From a checkpoint of a small image autoencoder.
Training: muon at rate 0.01, 15700 steps, batches of 192.
Data: trained on close-ups of made-up surfaces with and without defects, 203450 training examples, 14.8 epochs.
Rows from block 7 of the encoder, named by matrix and row number. Rows with one number belong to one channel. Each number is 128 + 24 x the weight over the matrix's rms, rounded and kept within 0 to 255. All counts start at 0.
# convs0: first 3x3 conv (encoder.blocks.7.convs.0.weight, 144x80x3x3), inputs 24-35, a 3x3 kernel for each
# convs1: second 3x3 conv (encoder.blocks.7.convs.1.weight, 144x144x3x3, transposed), outputs 24-35, a 3x3 kernel for each
convs0.13 [111 112 135 125 113 137 151 112 135 148 124 135  89 118 176 140 189 142 153 132 136  38 158 139 137 202  95 110 115 127 145 131 164 131 181 175 161 120 147  55 108 158 125 107 103 139 127 137  55 161 148 115 161 166 132 105 134 152  94 142 149 100 146  92  97 119 112  88 159 108 195 151 146 136 153 142  79 161 158 160 144 148 133 147  95 122 149 109 165 115 107 111 119 136 117 154 124 176 153 112 122 115  95 134 132 111 165 135]
convs0.14 [120 130 105 138 149 136 140 131 114 150 121 126 148 139 128 117 137 139 151 137 109 115 134 154 136 148 143 108 148 122 123 179  95  80 117 109 121 127 127 116  95 132 145 149 145 135 155 132 139 134 131 115 124 130 102 145 113 112 140 104 105 145 112 131 148 118 159 127 102 139 119 149 166 123 118 168 142 148 128 135 150 130 118 134 101 129 137 145 137 131 130 159 140 137 147 118 119 126 118 126 130 123 120  97 129 107 112 131]
convs0.15 [142 140 123 152 181 132 154 113 133 132 133 140 164 117 163 120 117 120 125 126 120 135 129 121 131 135 163 152 150 124 105  90 111 145 151 110 129 132 123 102 109 117 117 117 163 153 145 112 163 123 116 124 124 147 131 145 108 105 155 101 130 152 130 135  74 123 113 106 155 129 123 108 148 136 124 154 125 135 136 135 134 118 139 125 175 148 121 149 117 110 152 140 137 127 153 148 128 142  96 136 117 131 154 145 157 134 112 100]
convs0.16 [140 129 138 127 144 151 130 129 117 131 129 145 151 101 175 137 104 120 120 136 128 119  88 104 147 134 157 137 129 142 111 115 105 121 133 118 147 130 115 107  92  90 177 145 111 128 144 155 119  77 135 126 123 100 121 176 131 128 115 115 107 148 131 124 141 109 101  96 131 107 134 145 130 142 165 125 167 180 153 105 144 100 110 132  89 148 122 143 174 153  93 109 127 130 133 142 127 137 127 111 121 113 114 117 134 116 138 117]
convs0.17 [142 135 125 104 118 127 141 111 127 130 113 109 161 154 120 139 133 142 116 131 119 114 127 137  98  92 144 123 132 131 117 169 134 138 104 162 141 135 129 117 152 109 129 119 104 115  96 105 122  91 115  79  92 113 101 146 131 104  74 106 117 109 124 110 129 132 150 153 146 107  94 141 129 135 133 125 141 145 122 131 137 111 105 106  66 116 115 109  98 121 119 125 109 118 131 129 121 112 113 123 129 134 140  91 126 142 127 139]
convs0.18 [135 117 104 149 124 129 126 110 107 129 159 131 116  29 120 123 156 126 138 130 122 139 138 143 122 117 176 124 129 136 118 184 127 113 126 115 107 111  84 113 187 123  79  96 110 145 136 141 123  75 111 114 122  94 148 133 142 161 143 145 155 138 133 127 140 129 114  85 109 111 167 128 116 136 136 150 122 126 152 145 143 112 123 161 160 195 137 125 119 145  92 164 141 127  97 124 120 145 146 132 134 119 141 104 141 151 127 134]
convs0.19 [129 160 129 119 124 122 111 153 110 131 132 125 145 150 150 114 133 149 131 156 142 151 191 164 145 147 153 134 125 120 140 173 132 162 159 141 129 108 129 119 112 124 134 126 125 159 124 113 154 106 113 148 152 157 132 110 111 144  94 122 131 113 128 120 133 120 115 162 126 117 103 122 125 130 135 151  94 132 132 111 140 151 122 129 176 156 134 163 130 153 130 109 125 156  88 157 138 129 144 131 143 133 138  68 142 126  94 157]
convs0.20 [115 149 139 139 135 113 160 131 117 119 109 111 133 134 140 116 135 114 125 139 111 141 134 134 156 164 114 121 147 116 112 117 101 130 123 148  90 128 105 116 122 110 119 152 116 126 150 118 128 135 112 159 147 129 126 131 127 111 149  84 141 122 135 105 122 130  95 142 139 105 121 119 120  99 141 102  78 135 124 118 112 129 158 147 172 110 127 140 130 138 117 123 139 115 137 139 110 115 127 122 122 157 116  70 112 120 127 142]
convs0.21 [160 109 124 166 152 144 152 139 120 108 161 158  43 134 183 108  92 185 100 151 134 107 129 187 141  90 136 120 146 119  70 138 162 135 132 140 146 131 106 178 125  88 125 128 135 121 138 170 121 161 162  95 123 126 143 149 123 128 157 113 137 155 102 112 156 137  67 131 177 124 120 129  94  90 192  94 106 224  78  80 163 112 164 192 116 175 173 110 124 127 134 121 133 141 135 163 108  93 108 137 145 143  99 119 157 163 112 135]
convs0.22 [147 170 175 118 123 146 115 194 119  72  77 102  84  24  71 147 171 143 113  89 113 131 116 123 131 180 125 100  95 145 103 105  98 142 137 181 109 130 138  91   5  97 102 177  87 140 149 144 114  89 132 147 191 111 121 121 148 143 123 128 134 124 127 103 106 117  93  91  86 139 140 152  82 111  98  87  95  80 121 119 123 108 108 136  93  85 111 167 157 171  77  93  68  82  68  94 154 148 163 135 128 121 126  85 105 125 155 123]
convs0.23 [162 133 134 156 151 127 146 142 158  95 105  89 116 156 123 109 158 127 136 139 121 134 147 134 138 162 161 140 153 128 140 115 170 125 138 121 149 108 115 133 156 112 120  95 138 138 110 107 132 147 108 131 144 149 127 120 121 121  90 148 138 131 138 131 132 116 134  78 116 123 122 133 100  94 117  97 159 144  97 106 136 158 137 132 131 111 139 123 112 125 131 137 128 153 112 124 123 131 123 151 144 153 131  89 112 157 143 137]
convs0.24 [150 124 146 146 152 130  78 109  78 115 130  74 121  99 125 123 122 133 107 128 118 101  79 138 118 102 165 153 146 148 130 154 144  98 102 144 130 127 119 143 105 159 103 149 132 104  89 100 114  63 165 130 104 122 138 122 149 110 117 137 121 118 140 139 152 103  82  99 191  90  49 139 131 120  91 146 184 144 115 127 137 142 124  98 135 113 164 130 107 164 155 139 116 134 138 143 138 133 136 146 123 128 121 114 174 117  94 106]
convs0.25 [144 172  68 155 143 134 157 128 108 166  88  67 164 138  51  64  85 117 179  59  68 167 104  95  29 123 132 216 150  90 107 136  66 114 104 168  54 119  17  82 140  92  96  80  54 183 136   0 171 153 115 141 115 127 129 178 106  98 160 138 125 124 106 191 124  57 156 140  62  50 104 192 146 135 105 152 122 116  79  88 131 188 112  52 159 130 122  83 119 148 143 135  86 103 103  72  90  97 137 175  90  84 162 138  95 101 154 157]
convs0.26 [117 136 158 145 127 154 139 117 119 127 157  88 128 112  93 131 151 135 138 156 123 141 124 112 130 124 125 143 106 158 136 171 188 134 114 136 114 155 170 118 119 110 120  88  63 149 136 139 168 110 162 144 129 139 138 120 141 127 155 138 138 122 114 115 135 156 123 121 119 130 149 127 121 135 119 110 156 106 114 147 130 127 143 138 105 184 115 140 151 135 127 145 151 126 194 137 116 111 118 136 129 136 116  89 121 139 158 152]
convs0.27 [136  96 124 151  80 109 132 116 124 100 137 109 101 147 104 106 139 122 119 142 130 113 161 113 125 133 156 134 119 139 104 119 132 130 132 120  91 128  85 135  96  56 116 102 109 163 111 121 150  81 106 143 133 161 143 117 127 139 127 125 135 119 133 137 141 156 122 218 145 135 124 137 104  88 103 116  86 105 107 112 119 144 147 131 147 173 138 149 142 140 139 115 132 119 156 120 126 144 134 136 163 143 132 141 130 151 135 140]
convs0.28 [113 143 152 107 124 162 116 108 166 107 134 157 115 132 126 112 126 108 115 152 141 126 145 123  99 127 103 150 126 126 139  64 150 155 140 144 112  90  69 160  96  88 159 149 132 118 163 151 135 130 149 101 121 153 152 147 140 170  81 151 137 118 163 154 156 189 128 101 174 151 117 145 137 150 135  73 180 145  75 122 104 147 144 157  90 147 160 120 114 126 167 136 153 125 154 185 100 142 108 144 141 159 125 125 178  76  91 139]
convs0.29 [133 140  98 111 146  66 102 115  96  86  59 115 127  74 158 109 106 136 137 130  97 116 105 143 108 127 108 108 159 135  86 113 141 113 132 155 120 177 145  68 126 108 102 131 124 113 123 115 134 148 106 106 101 120 125 166 149 121 127 121 148 151 136 153 140 145 150  90 191 144 137 158 118 135 133 105 131 131 121 132 134 138 167 129 114 144 118 150 138 120 135 120 150 138  98 152 132 117 131 102 118 127 130  84 141 164 160 152]
convs0.30 [126 176 163 110 146 144  88 153 129 142 184 162 170  82 122 110 116 113 139 142 162 121  60 158 148 112 160 135 139 135 175 140 131 153 188 178 116 112 100 148 167  70 139  69  40 146 123 162 160 137 173 137 122 133 138  99 118 133 178 117 132 156 122 102 155 153 140  53 165 136 115 148 140 155 166 133  96 119 105 139 152 143  93 125 179  93 192 175 174 184 127 149 162 162 117 171 121 162 156 111 119 112 154 136 171 151 116 155]
convs0.31 [111 150  79 125  59  98 150 113 143 115 103  85  89 136  81  61  42  27  93 130  99  48 143 163 129 122 138 130 118  46 113 160 110  58  43  53 109  81  64  77  51  13 107  57  47  92  97 102 141  76 126 103  90 139 101 124  98 101   0  96 152 131 100 109 114 103  73 185 139  86 110  94 115  83  64 102  71  32  41  16  25 130 132 103 142 102 106 112  68  96  96 121  43 102  68  82 111  62  67 137 100 130 109  94 106 106 122 101]
convs0.32 [110 103  81 113 128 128 117 135 118 110 145 196 103  39 146 100  14  61 137 161 149 113 155 133 134 131 118 125 151 165 129 100 156 136 115 122 137 125 115 104  89 117 114  90  99 120 118 127 115 124 148 145 101 115 108 120 114 107  81 114 119 102  94 127 166 182  99  83 137 128  80 109 132 147 195 131  75 109 114  75  87 109 129 146  87 115 152 113  83 113 129 128 152 125 113 141 148 144 129 111 131 121 132 120 147 123 119 121]
convs0.33 [128 148 132 143 115 132 155 149 127  83 135 134  88 173 140 106 142 107 141 128 119 125 112 126 150 125 121 155 116 170 131 115 118 111 140 138 148 126  87 135  90  87 136 109 100 131 139 138 134 126 109 145 120 113 162 146 133 117 146 127 144 154 137 118 103 158 102  90 164 105 160 144 108 100 135 118 167 159 154 127 141 151  97 147 158 122 163 153  91 128 128 123 137 110 145 121 118 134 153 148 153 126 120 185 156 123 147 110]
convs0.34 [154 130 154 162 136 134 144  89 130 126 145 134 108 168  97  98  89 138 138 159 156 138 111 158 120 126 128 126 151 104 124  65 147 134 122 100  87 112 129 101 152 105 111 160 102 137 154 131 150 105 112 145 110 153 121 122 106 153 110 163 164 128 127 118 137 118 102  98 145 134  86 156 117 151 121 121 115 110 114 104 122 169 154 142 146  82 148 148 148 142 105 153 137  99 123 125 123 139 132 126 119 117 130 188 122 131 117 143]
convs0.35 [143 138 130 122 129 120 149 169 126 114 152 147 101 113 131 103 124 111 123 102 134 113 135 153 135 162 141  99 100 127  89 196 107 131 118 150 100 128 102  99 115 118 124 124 112 118 121 140 111 153 141 157 143 147 128 141 127 117 141 106 142 104 135 101  95 133  96 143 166 114 125 131 148 142 147 147 120 118 114  94 108 123 130 134 155 162 120 116 121 124  92 100 146 140 154 138 129  87 119 135 134 139 139  93 146 124 119 134]
convs0.36 [ 57  15  89   0  85  55  94 163 192  59  97 126  61 103 147  89 111 130 111 124 104 110 117  91  88  63 108 157 120  98 142 125 146 125  94  52  20  64 105   0 103  44  53 160 198  84 100  99 104 111  40 113 106 106 118 103  93 108  92 111 129 115 108 108  93  92 103 115 123 129 115 104  68  68  97  66 106 136 108 111  98 130  97 101 108 111  83 126 137 142  98  90 109  99 109 111  99  97 109  75  58 117  46  79  71  89 121 131]
convs0.37 [132 101 138 110  75 122 139 143 132 135 118 109 122 149 123 119 146 132 114 122 130 123 115 169 121 131 120 118 160 130 166  84 120 108 122 122 113 101 130  67 153 127 117 115 128 152 110 122 124 125 137 119 125 134 127 126 116  99 128 126  97 103 123 125 154 128 139 102 117 128 142 127 127 126 122 108 172  97 135 115 144 115 142 116 152 127  81 122 146 146 113 140 116 150 222 138 132 133 128 122 139 126 101 173 146 138 131 125]
convs0.38 [122 122 133 111 102 119 119 105 140 107 127 119 117 180  95 114 121 107 128 145 151 134 157 115 149 138 125 120 128 136 119 148 116 134 135 142 153 147 101 140 176 124 116 153 136 146 153 133 142 132 133 150 137 144 126 136 144 135 113 149 132 146 159  97 123 135 109 151 134 106 122 125 114 124 132 110 164 112 129 119 121 124 110 128 138 159 107 142 130 126 131 158 149 126 183 148 127 148 115 117 112 113 118  59  96 126  96 123]
convs0.39 [148 122 125 129 104  76 118  99 111 132 122 123 137 124  83  98  86 107 165 123 114 140 148 124 120 125 143 135  86  98 112  92 122 119 145 161 142 127 162 120 125  79 136 131 111 150 127 102 152 108 104 143 117 113 149 156 177 130 162 161 145 142 134 139 116 134 142 233 157 125 128 128 157 138 120 161 153 172 112 125 101 124 112 130 118 147 134 101 138 133 123 117 143 125 193 155 135 131 124 115 118 113 104 194  91 114 129 106]
convs0.40 [ 99  99  92  96 113 114 111 135 141 146 130 142 141 125 151 123 142 161 108 107 124 109 149 130 117 117 120 132 122 103 134 158 127 117 137 120 141 126 145 112  76  77 117 121 135 114 135 119 109  88  89 111 125 110 114 133 116 117 122  98 120 125 115 111 130 117 131 139 159 112 147 141  94  84 105 131 127 121 112 119 127 121 118 119 123 139 111 124 122 130 131 134  95 162 149 148 129 145 112 107 103  99  98 133 112 107 117 124]
convs0.41 [ 89  85 144 213 139  86 106  85 139 114 128 108 139 160 148 110 125 121 132 100 122 108 123 108 130 112  89  98 146 141  45 150 164 106 143 140 123  82 148 200 120 140  79  64 142 101  92 134 138 132 101  97 131 137 144 127 135 139 141 129  91 111 143 130 131 131 123 150 148 139 130 151 128 133 100 118 153 138 151 152  93 123 120 102 122 146 128 118 127 114 121 118 127  74 109 142 135 138 136 151 132 140 173 150 138 108  97 125]
convs0.42 [140 119 131 122 132  85 108 102 107 100 139 132 104 159 120  98 127 112 145 132 130 146 138 121 106 119 139 118 139 127 161  98 136  93 127  93 127 122 137 142 159  87 131 156  93 109 106 116 109 126 111 120  98  99 100 144 126 145 124 135 133 154 127  98 114 125 121 115 154 115 145 124 155 142 155 126 161 134 130 155 170 123 130 145 117 139 129 124 150 147 116 160 151  97 145 155  84 158 122 112 134 105 112 126 108 140 151 114]
convs0.43 [135 126 120 113  77 138 146 152 141 125 123 149 133 177 148 124 110 121 129 131 131 112 131 133  97 123 121 132 117 118 100 197 117 133 134 122 121 133 134 104  75 134 134 100 109 120 140 119 116 133 140 114 106 116 145 141 155 127 117 145 153 120 133 133 116 112 125 112 137 133 157 136 110 132 147 157 248 137 122 141 140 143 134 124 133 183 125 103 105  93 152 136 125 103 130 120 134 122 125 121 151 128 140  57 128 151 161 138]
convs0.44 [113 222 117 115 119 110 105   0 181 141 152 151 146 131 150 101  70 135 145 146 142 127 149 143 123 102 124 143 107 138 183 102 121  94 161  79 194 255 118 159 111 131 126   0 169 130 185 107 106 154 138 114  52 160 139 159 139 148 124 125 119 118 113 132  95 154 137 125 114  87 109 101 149 119 143 137 104 127 105 156 120 109 103 128 160 134 125 108 102 132 143 117 145 123 123 115 115 124 109 139 156 136 127 134 118 128  65 151]
convs1.13 [136 133  93 136 110 103 107 133 118 116 171 111 117 103 131 135 145 111 101 149 178 114 142 190 127 109 133 140 128 126 110 177 102 126 145 102 207 133 114 147  81  52 128 125 114 100 147 131 104 142 138 110 133 114 156 183 137 107 144 128  80  94 132 107  98  89 139 127 169 117 147 153 126 118  89 109 131 105 122 126 173 129  93  92 139 185  96 110 164 140 131 119 153 136  90 145 163 150 175 128 155 180 115 114 130 153 132 125]
convs1.14 [136 122 103 142 100 113 154 142 133 122 122 103 117 107 126 111 134 127  99 150 148 132 132 141 120 154 113 131 167 117 135 156 138 117 150 139 126  88 104 121  85 132 117 135 130 130 137 155 111 119 151 103 128  94 141 125 128 144 106 154 149 103 106 119 111 129  91 113 108 113  75 142 117 144 120 158 126 123 121 116 113 135 156  87 133 148  85 136 114 108 121 143 113 124 115 117 136 144 100 123 123 120 108 130 125 104 158 135]
convs1.15 [118 156 116 132  95 117 134 119 121 106 116  93 127 100  89 126 132 112 100 104 109 131 127 128 117 119 110 138 152 153  96 156 147 101 141  98 164 114 125 131  70 128 100  84 126 125 143  98 126 128 141 137 105 132 119 128 129 138 108 150 124 138 166 111  91 118 107 112  98 117 133 139 150 161 159 107 132 144 149 158 163 115 153 136 129 152 114 123 180 116 135 141 103 113 165 117 116 131 104 146 150 129 124 175 141 133 148 153]
convs1.16 [129 161 123 133 146 127 124 116 132 120 135 127  90 126 137 106 108 139 120 120 108 139 110 122 136 127 104 131 160 103 103  94 119 100 143 126  89 124 130 134 125 133 129 150 127 120  61  95 132  40 126 107 157 116 125 156 136 141 134 148 134 128 130 111 159 129 164 168 143 154 108 149 151 136 120 125 111 124 166 158 116  85  79 116 109 125  99 121 113 123 119 156 137 123 140 120 118 130 122 131 121 138 129  95  98 117 127 107]
convs1.17 [107 123 119 124 171 112 130 134 125 113 115 172 127 147 179 135 112 141 176 139 142 135 205 117 143 129 127 132 124 133 118  51 105 119 115 120 117 146 131 172 226 155 163 142 109 129 107 124  95  64 179 183 125 121 119 134 120 135 216 121 133 151 161 145 124 145 155 197 111 124  93 139 127 125 155  97  57  99 154 109 146 119 118 142  81  84 129 106 133 127 118 121 127 117 120 118 147 194 130 115 122 125 130  78 130 133 124 111]
convs1.18 [138 135 124 128 157 138 104 114 111 123 125  83 168 137 103 127 137 117 152 150 144 129 118  99 133 108 110 146 121 128 110  63 132 117 134 116 138 156 121 151 141 133 140 160 121 125 118  94 132  86  98 163 142 148 116  90 138 138 135 153 150 163 142 146 150 133 158 123 135 160 137 154 130 104 147 154 167 172 131 123 127 136 104 141 170 164 186 126 133 119 164 134 142 126 123 110 104 119 109 158 146 106 132 146 118 112 141 115]
convs1.19 [112 176 130 130 162 142 121  83 112 119 124 117 125 170  95 132 108 115 138 153 149 143  80 143 152 151 172 126 146 150  77 181 154 143 141 129 138 155 152 183 158 153 125 117 130 125 126 130 113  80 140 163 144 136 149 131 148 143  98 154 123 148 149 133 151 139 172 117 146 137 122 166 107 123 121 138 114 126 149 144 169 105 114 113 143 141 127 170 153 135 149 100 113 140 108 141 144 129 119 161 121 136 127 102 143 129 122 127]
convs1.20 [131 101 124 126 132 131 104 128 119 128 118 119 125 154 102  90  84  96 129 163 115 127 127 134 134 147 120 125 100 121 116  56 150 118 131 133 100 138 131 147 167 140 131 143 128 130 155 110 131 191 178 139 129 128 134 144 123 129  99 132 139 144 157 115 124 145 115  88 125 136 111 129 107 116 117 107  91 123 116 144 127 110 115 122 149 137 157 152 132 119 132 124 122 131  96 123 110 120 125 149 155 153 132 195 136 135 145 110]
convs1.21 [151 160 145 118 175 117  96 136 138 149 110  97 184 155 109 145 132 124 119 106  93 143 117 111 162 134  97 119 144 136 126 134 140  81 135 149 103 129 157 163 210 149 112 149 138  95 116 154  93 168 119  82 131 111 137 171 153 125 131 172  98  61 146 143 153 165 145 104 141 168 132 101 126 131  99 124 177 177 132 130 112  99 130 115  90 119 159 107 170 130 144  92  98 171 120  96 156 149 137 134 147 135 145 142 140  88 122 138]
convs1.22 [120 128 135 120  77 122 138 125 142 138  89 133 128  58 102 160 170 124 110  80  79 118 113  62  71  96  75 129 146 139 137 158 153 112 144 130 134  74 122 107 142  98 137 131 131 129 130 126 106 150 146 181 178 157 165 193 176 128 156 131 103 105 139 139 158 163 149 125 136 151 147 160 169 136 163 145 220 138 105 171 107 141 172 161 193 131  97 114 131 170 122 123 111  94  42 103 156 119 125 103 143 116 129 149 138 153 142 152]
convs1.23 [143 134 106 115 158 139 125 123 113 126 107  78 126 133  76  93 106  96 130 133 120 124 136 124 115 149 123 102 142 147 105  49 145 116 115 127 147 123 118 134 165 151 112 120 134 169 151 134 163  70 170 134 154 125 167 133 145 136 131 153 132 147 128 108 120 145 115  97 133 108 115 130 132 123 110 128 141 115 109 113 123 122 118 109 144 140 113 133 132 127 137 100 130 148  96 105 121 127 115 163 155 148 138 155 153 128 153 137]
convs1.24 [136 103 126 136 109 133 120 100 120 118 152 133 131 116 107 174  84 106  96 119 139  89 107 107 112 112 117 121 129 129 133 124 125 106 141  97 153 160 148 127 124 106 136 133 128 120 206 130 155 201 115 108 115  80 130 110 121 135 165 154 113  94 134 142 155 190 150 142 152 117 145 125 135 151 177 127 133 170 156 118  98 106 160 105 128 207 117 124 120 153 139 124 130 132 108 118 133 133 122 133 167 145 145 109 105 134 100 113]
convs1.25 [ 96  99 144  73 100 135  74  98  88  69  95 132 154 148 129 155 150 147  92 106  93 138 140 113 135 123 147 129 115 113 128 134 129  78 122 146 122 117 122 115 130 166 107 124 105 139 156 126 142  99 161 118 118 136 155 145 160 174 150 176 141 158 118 110 103 145 130 154 142 144 103 126 157 193 177 231 169 185 149 160 188 126 193 123  77  74 161 172  89 114 131 109 104 149 105 106 160 148 141  90 128 154 133 137 133 109 127  96]
convs1.26 [137 131 123 142 167 119 141 132  98 110 107 109 142 133  81 179 136 105 133 136 107 138 119 142 110 118  93 118 139 127 111  97 121 118 133 136 127 163 127 165 165 153 137 168 141 120 142 107 142 193 155 158 124 116 133 135 128 124 105 125 114 143 144 144 132 134 160 119 111 140 149 129 160 125 124 140 137 145 119 136 140 113 112 119 113 118 123 160 112 138 118 121 116 137 126 122 120  95 111 125  88 125 150 146 128 120 147 137]
convs1.27 [120 103 116 131 104 127 131 111 122 108 102 117 135 162 126 103 113 120 137 142 123 109 176 119  98 138  79 158 127 124 152 126 145 135 152 134  98  89  96 160 145 106 118  92 104 124 102 126 137 196 157 141 144 137 118  57  84 133 127 112 102  97 154 141 125 148 160 129 137 132 141 131 150 114  86 141 110  98 128 116  98  86 143 121  70 136  81  74 137 117 130 120 134 117  84 120 160 118 118 159 154 147 125 163 148 133 123 124]
convs1.28 [143 129 137 121 147 123 132 110 154 104 114  97  80  88  87 101  87  29 144 108 130 111 103  91 121 105  73 152  87 105 170 114 118 155 146 121 132 138 139 120 128 115  86 124 127 109 107 127 127 110 142 142 131 168 108 109  81 140 141 118  73  98 119 100 152 136 112 148 123  91 132 114 108 140 136  75 138 159 139 154 145 111 113 160 107 182 137  94 132 122 137 120  83 100 114  95 117 129 118 124 164 163 135 151 143 133 103 126]
convs1.29 [155 140 139 160 152 138 164 120 137 118  75  98 142 109 125 132 135 142 130 125 115 119 133 117  88  93 106 124 133 128 105 111 126  87 120 147 131 159 137 163 166 177 118 141 170 121 139 120 151 148 185 126 116 162 122 100 112 109 103 102 136 152 131 129 112 110 133 130  97 138 130 138 119 124 112 154 180 137 141 140 158  80 115 131  73 105 138 127 118 117 144 124 106 102 117 105 108 114  97 128 146 151 132 139 135 108 143 157]
convs1.30 [119 127 154 147 114 108 133 124 122  95 111  98 131 144 142 104 132 130 109 100 110 118 126 119 131 125 128 123 156 150 138  83 160 123 142 120 156 149 162 143 161 164 133 140 110  91  79 104 119  75 109 156 137 134 101 121 129 113 106 131 117 116 135 122 167 122 138 167 135 144 169 153 150 127 142 188 183 119 167 156 145 115  97 106 110 121 108 128 141 104 134 133 101 123 115 126 116 114 112 120 135 132 124 165  93 117 132 157]
convs1.31 [131 157 142 150 159 152 146 163 137 137 147 160 110 140 139 153 122 178 124 103 109 145 172 128 119 155 113  96 120 121 127 149 118 129 111 133 129 171 146 144 149 157 114 144 148 126 162 138 102  91 111 146 134 119 114 100 129 116 134 150 169 124 138 116 117  93 109  91 124 111 101 111 115 113 110 105 102  91 101  74 102 102  90 133 130 121 137  76 106 133 138 100 100 122  69  97 128 108 116 123 102 125  92 106 113  83  87 114]
convs1.32 [129 122 138 173 126 102 111 135 107 175 183 156 203 132 112 154 150 144 150 138 127 112 126 122 172 205 200 134 165 121 151 154 139 137 145 103 182 193 156 188 194 164 134 160 130 117  71 115 107 144  72 100 147 123 139 162 134 134 118 139 106  46 104 110 179 172  97  84 125 161  83 136 169 189  87 147 179 119  87 106  88 120  97 102 193  99 114 143 144  98  97 105 109 144 118 126 171 159 148 141 120 128 135 120 112 107 116  92]
convs1.33 [147 109  98 130  35 134 128 125 133 113 103  86 112 109 101 115 117 106 126 145 137 146  93 126 109 120 101 136 129 138 139 149 120  93 106 138 118 146 160 123 126 160 107 129 139  92 168 143 116 146 131 141 140 110 120 138 143 127 135 152 116 148 160 116 143 110  87 129 111  87 135 131 116 100 136 105 104 146 113 134 125 102 142 138 131  89 163 127 128 144 142 145 123 123 137 106 129 130  92 126 124 129 133 159 134 117 160 148]
convs1.34 [112 126 151 128  76  82 112 115 144 126 126 124 143 116 126 128 124  82 161 156 150 126 136 133 104 137 104 103 112 107 122 164 117 108 110 124 127 144 145 134 173 150 130 132 132 141 102 135 143  66 119 138 120  77 122 140 143 156 122 153  92 120 126 136 155 139 123 220 145 145 138 125 124 105  99 114 123 143 115 127 121  79 110 112 124 144 124 104 139 110 125 116 109 134 126 121 118 137  99 160 132 142 137 142 145 136  98 124]
convs1.35 [127 104 119 105 196 113 152 116 110 132  93 127 129 117 107  99  97 104 146 163 118 145 164 131 137 141 116 109  88 105 110 108 131 124 135 127  82 125 123 133 153 164 141 146 132 138 176 172 155 139 148 157 101 134 129 136 133 136 158 160 114 130 167 104 104 102  78 122 108 130 155 109  95 136 111 125 119 116 124 124 159 138 117 107 101 128 155 120 138 126 129 123 123 128 148 110 139 123  89 145 114 150 120  62 163 127 140 136]
convs1.36 [132 131 111 126 145 114 126 126 117 157 129 122 145 141 136 140  98 119 129 160 138 173 154 156 137 138 114 129 108  95 114 133 100 145 105  91 148 107 107 156  96 125 152 155 150 131 125  86 158  63 110 141  72 141 169 192 196 117 120 145 122  91 145 111 106 135 128 115 126  82 103 112 182 200 141 157 188 152 135 163 135 150 112 131 173 162 143 159 162 166 148 154 171 109 138 154 170 178 185 122 100  93 109  97  97 127 105 113]
convs1.37 [147 152 124 122 133 134 140 150 129 122 127 104 136 158 133 112 116 120 138 117 142 133 129 128 136 126 134 152 128 152 168 207 139 147  99 131 119 125 122 130 104 114 136 160 119 152 116 155 144 181 125 138 173 140 123 141 128 139 167 156 125 158 131 140 105 126 136  64 144 116  96 118 112  95 126 107  72  95 108  78  84 161 167 135 137 147 155 151 151 142 134 150 131 154 136 105 126 108 103 144 141 130 147 214 119 141 133 140]
convs1.38 [117 140  93 112 192 122 113 139 129 150 141 122 128 178 126 114 136 132 149 128 110 127 103 119 138 147 117 104 101 104 123 132 108 115 139 118 108 107 127 171 143 165 161 168 156  91 104 126 136 106 109 132 142 126 138 137 121 127 109 109 108  83 115 134 129  94 115 116 121 115 116 139 127 137 121 142 116 131 112 142 145  92  68 102  80  43 119 134  73 122 139 108 129 132 113  86 129 126 116 146 146 169 127 136 143 135 137 102]
convs1.39 [117 149 129 132 176 114 138 129 150 145 144 170 149 149 122 134 133 134 146 117 125 126 114 138 132 133 133 145  96 110 113 127 137 142 109 137 140 129 132 115 130 118 136 155 115 144 101 149 193 173 132 119 129 129 113 127 124 117 187 145 135 143 137 114 115 117  71  29 131 105 127 100  96 108 129  99  86 124 117 129 148 101 115 119 118 156 147 125 156 124 128 140 148 146 148 105 148 101 133 134 110 144 125 133 128 140 124 117]
convs1.40 [147 151 146 163 175 131 127 140 117 129 132 120 104 118 116  99 124 118 105 105 122 112 111 120  94 125 134 147 172 129 107 114 119 135 133 134 184 165 130  73  76  90 121 134 129 159 164 146 169  87 128 117 128 126 105  92 118 123 122 139 139 130 127 118 153 128 136 198 129 115 126 141  93 140  99 102 133 109  82 118  94  97  95 107 127 111 140 101 130 124 175 173 154 161 175 148 120 103 114 142 109 128 149 120 127 125 126 129]
convs1.41 [156 130 137 129 118 125 156 129 126 136 132 133 163 130 115 153 144 142 126 140 107 148 135 152 129 144 108 123 146 140 115 116 139 133 107 131 140 160 128 126 143  71 141 126 116 136 152 141 130 117  99 145 116 126 134 153 122 152 145 162 133 150 161 161 188 151 120 185 159 123 157 138 119 145 135  73 103 163 130 121 151  99 142 116  93 187 131  79 167 151 150 145 115 144 107 124 139 118 138 126 106 136 127 137 110 111 102 146]
convs1.42 [127 136 134 130 177 130 155 171 151 115 107 115 123 147 115 141 115 127 130 157 112 155 164 146 119 129 126 145 118 127 140 175 132 103 138 144  84 112 145 135 109 140 113 135 116 149 153 161 176 228 147 134 112 131 117 151 128 142 136 127 127 166 144 111 106 131 142 111 135 158 192 129 102 111 123  83  97 114 131 124 142 132 136 111 138 107 135 146 143 165 150 138 138 159 191 123 143 121 119 106 116 110  93 107 142  78  97 135]
convs1.43 [137 127 113 152   4 133 128 137 144 107 102 114 117 121 115 141 101 134 154 167 113 146 103 137  84 124 116 119 157 129 108  21  88 128 115 111 103 106 120 165 138 138 127 114  94 113 152 129 150  85 127 127 125  98 130 169 126 144 108 121 139 161 148 133 121 140 142 198 101 143 127 141 127 115 131  97  71  97 102 102 102 132 178 144 119 109 168 132 113 122 131 148 133 131 104 130 113 104 136 138 124 111 117  74 131 123  89 111]
convs1.44 [111  85 130 132 108 150 119 151 166 143 116 184 132 152 187 136 141 181  98 174 121 105 153 119 134 138  97 120 144 155 127 155 131 105 137 147 122 132 112 115  88 122 159 116 129 113 123 114 120 177 138 126 127 119 160 156 115 178 195 207 114 187 159 153 139 128 132 126 152 147 167 182 103 165 125 125 176 164 141 213 167 118 140 125 135 167 122 180 172 131 159 151 171 144 142 139 129 122 153 145 158 141 127 142 124 121 148 106]